Weights of a small contrastive image-text model.
Model: 13.7M parameters, text encoder norm layernorm.
Rows from block 7 of the text encoder, named by matrix and row number. Rows with one number belong to one attention dimension. Each number is 500 + 40 x the weight over its row's rms, rounded and kept within 0 to 999. All counts start at 0. Numbers have three digits each. After the name is the row's rms in percent of the matrix's.
# q: attention query, key and value (stacked) (text_encoder.blocks.7.attn.qkv.weight, 864x320, the q third), inputs 108-161
# k: attention query, key and value (stacked) (text_encoder.blocks.7.attn.qkv.weight, 864x320, the k third), inputs 108-161
q.106 043:500500500500500500519500500500500500500500500500500500500500500500500500500500500500500500500500500500500500502500500500500495500500500500500500500500406500500500
k.106 151:500500500500500500500500500500500500500500500500500500500500500500500500500500500500500500500500500500500500500500500500500500500500500500500500500500500500500500
q.107 061:500662500500500500488500500500500500500500500500500500500500500500500500500500500500500500500500500500500500499500500500500504500500500500500500500500538500500500
k.107 008:500500500500500500500500500500500500500500500500500500500500500500500500500500500500500500500500500500500500500500500500500500500500500500500500500500500500500500
q.108 029:500500500500500500528500500500500500500500500500500500500500500500500500500500500500500500500500500500500500504500500500500493500500500500500500500500399500500500
k.108 024:500500500500500500500500500500500500500500500500500500500500500500500500500500500500500500500500500500500500500500500500500500500500500500500500500500500500500500
q.109 042:500500500500500500480500500500500500500500500500500500500500500500500500500500500500500500500500500500500500497500500500500505500500500500500500500500587500500500
k.109 277:500500500500500500500500500500500500500500500500500500500500500500500500500500500500500500500500500500500500500500500500500500500500500500500500500500500500500500
q.110 042:500500500500500500481500500500500500500500500500500500500500500500500500500500500500500500500500500500500500497500500500500505500500500500500500500500597500500500
k.110 152:500500500500500500500500500500500500500500500500500500500500500500500500500500500500500500500500500500500500500500500500500500500500500500500500500500500500500500
q.112 040:500500500500500500519500500500500500500500500500500500500500500500500500500500500500500500500500500500500500502500500500500495500500500500500500500500403500500500
k.112 223:500500500500500500500500500500500500500500500500500500500500500500500500500500500500500500500500500500500500500500500500500500500500500500500500500500500500500500
q.113 008:500501500500500500392500500500500500500500500500500500500500500500500500500500500500500500500500500500500500480500500500500527500500500500500500500500999500500500
k.113 013:500500500500500500500500500500500500500500500500500500500500500500500500500500500500500500500500500500500500500500500500500500500500500500500500500500500500500500
q.114 128:500500500500500500506500500500500500500500500500500500500500500500500500500500500500500500500500500500500500501500500500500498500500500500500500500500470500500500
k.114 011:500500500500500500500500500500500500500500500500500500500500500500500500500500500500500500500500500500500500500500500500500500500500500500500500500500503500500500
q.116 043:500500500500500500481500500500500500500500500500500500500500500500500500500500500500500500500500500500500500498500500500500505500500500500500500500500595500500500
k.116 138:500500500500500500500500500500500500500500500500500500500500500500500500500500500500500500500500500500500500500500500500500500500500500500500500500500500500500500
q.117 043:500500500500500500481500500500500500500500500500500500500500500500500500500500500500500500500500500500500500499500500500500505500500500500500500500500590500500500
k.117 504:500500505500500500500500500500500500500500500500500500500500500500500500500500500500500500500500500500500500500500500500500500500500500500500500500500500500500500
q.118 046:500500500500500500518500500500500500500500500500500500500500500500500500500500500500500500500500500500500500502500500500500496500500500500500500500500409500500500
k.118 115:500500500500500500500500500500500500500500500500500500500500500500500500500500500500500500500500500500500500500500500500500500500500500500500500500500500500500500
q.119 107:500500500500500500508500500500500500500500500500500500500500500500500500500500500500500500500500500500500500501500500500500498500500500500500500500500471500500500
k.119 010:500500500500500500500500500500500500500500500500500500500500500500500500500500500500500500500500500500500500500500500500500500500500500500500500500500502500500500
q.120 029:500500500500500500471500500500500500500500500500500500500500500500500500500500500500500500500500500500500500496500500500500507500500500500500500500500651500500500
k.120 030:500500500500500500500500500500500500500500500500500500500500500500500500500500500500500500500500500500500500500500500500500500500500500500500500500500500500500500
q.121 039:500500500500500500478500500500500500500500500500500500500500500500500500500500500500500500500500500500500500497500500500500506500500500500500500500500614500500500
k.121 040:500500500500500500500500500500500500500500500500500500500500500500500500500500500500500500500500500500500500500500500500500500500500500500500500500500500500500500
q.122 041:500500500500500500519500500500500500500500500500500500500500500500500500500500500500500500500500500500500500502500500500500495500500500500500500500500397500500500
k.122 467:500500500500500500500500500500500500500500500500500500500500500500500500500500500500500500500500500500500500500500500500500500500500500500500500500500500500500500
q.124 010:500499500500500500581500500500500500500500500500500500500500500500500500500500500500500500500500500500500500506500500500500479500500500500500500500500000500500500
k.124 008:500500500500500500500500500500500500500500500500500500500500500500500500500500500500500500500500500500500500500500500500500500500500500500500500500500500500500500
q.125 029:500500500500500500473500500500500500500500500500500500500500500500500500500500500500500500500500500500500500496500500500500507500500500500500500500500999500500500
k.125 006:500500500500500500500500500500500500500500500500500500500500500500500500500500500500500500500500500500500500500500500500500500500500500500500500500500500500500500
q.126 034:500500500500500500476500500500500500500500500500500500500500500500500500500500500500500500500500500500500500498500500500500506500500500500500500500500634500500500
k.126 027:500500500500500500500500500500500500500500500500500500500500500500500500500500500500500500500500500500500500500500500500500500500500500500500500500500500500500500
q.127 042:500500500500500500520500500500500500500500500500500500500500500500500500500500500500500500500500500500500500502500500500500495500500500500500500500500406500500500
k.127 303:500500500500500500500500500500500500500500500500500500500500500500500500500500500500500500500500500500500500500500500500500500500500500500500500500500500500500500
q.128 023:500500500500500500536500500500500500500500500500500500500500500500500500500500500500500500500500500500500500504500500500500490500500500500500500500500299500500500
k.128 024:500500500500500500500500500500500500500500500500500500500500500500500500500500500500500500500500500500500500500500500500500500500500500500500500500500500500500500
q.129 035:500500500500500500525500500500500500500500500500500500500500500500500500500500500500500500500500500500500500502500500500500494500500500500500500500500386500500500
k.129 042:500500500500500500500500500500500500500500500500500500500500500500500500500500500500500500500500500500500500500500500500500500500500500500500500500500500500500500
q.130 042:500500500500500500520500500500500500500500500500500500500500500500500500500500500500500500500500500500500500502500500500500495500500500500500500500500406500500500
k.130 054:500500500500500500500500500500500500500500500500500500500500500500500500500500500500500500500500500500500500500500500500500500500500500500500500500500500500500500
q.131 041:500500500500500500480500500500500500500500500500500500500500500500500500500500500500500500500500500500500500498500500500500505500500500500500500500500609500500500
k.131 167:500500500500500500500500500500500500500500500500500500500500500500500500500500500500500500500500500500500500500500500500500500500500500500500500500500500500500500
q.132 043:500500500500500500518500500500500500500500500500500500500500500500500500500500500500500500500500500500500500503500500500500495500500500500500500500500399500500500
k.132 088:500500500500500500500500500500500500500500500500500500500500500500500500500500500500500500500500500500500500500500500500500500500500500500500500500500500500500500
q.133 042:500500500500500500480500500500500500500500500500500500500500500500500500500500500500500500500500500500500500499500500500500505500500500500500500500500598500500500
k.133 153:500500500500500500500500500500500500500500500500500500500500500500500500500500500500500500500500500500500500500500500500500500500500500500500500500500500500500500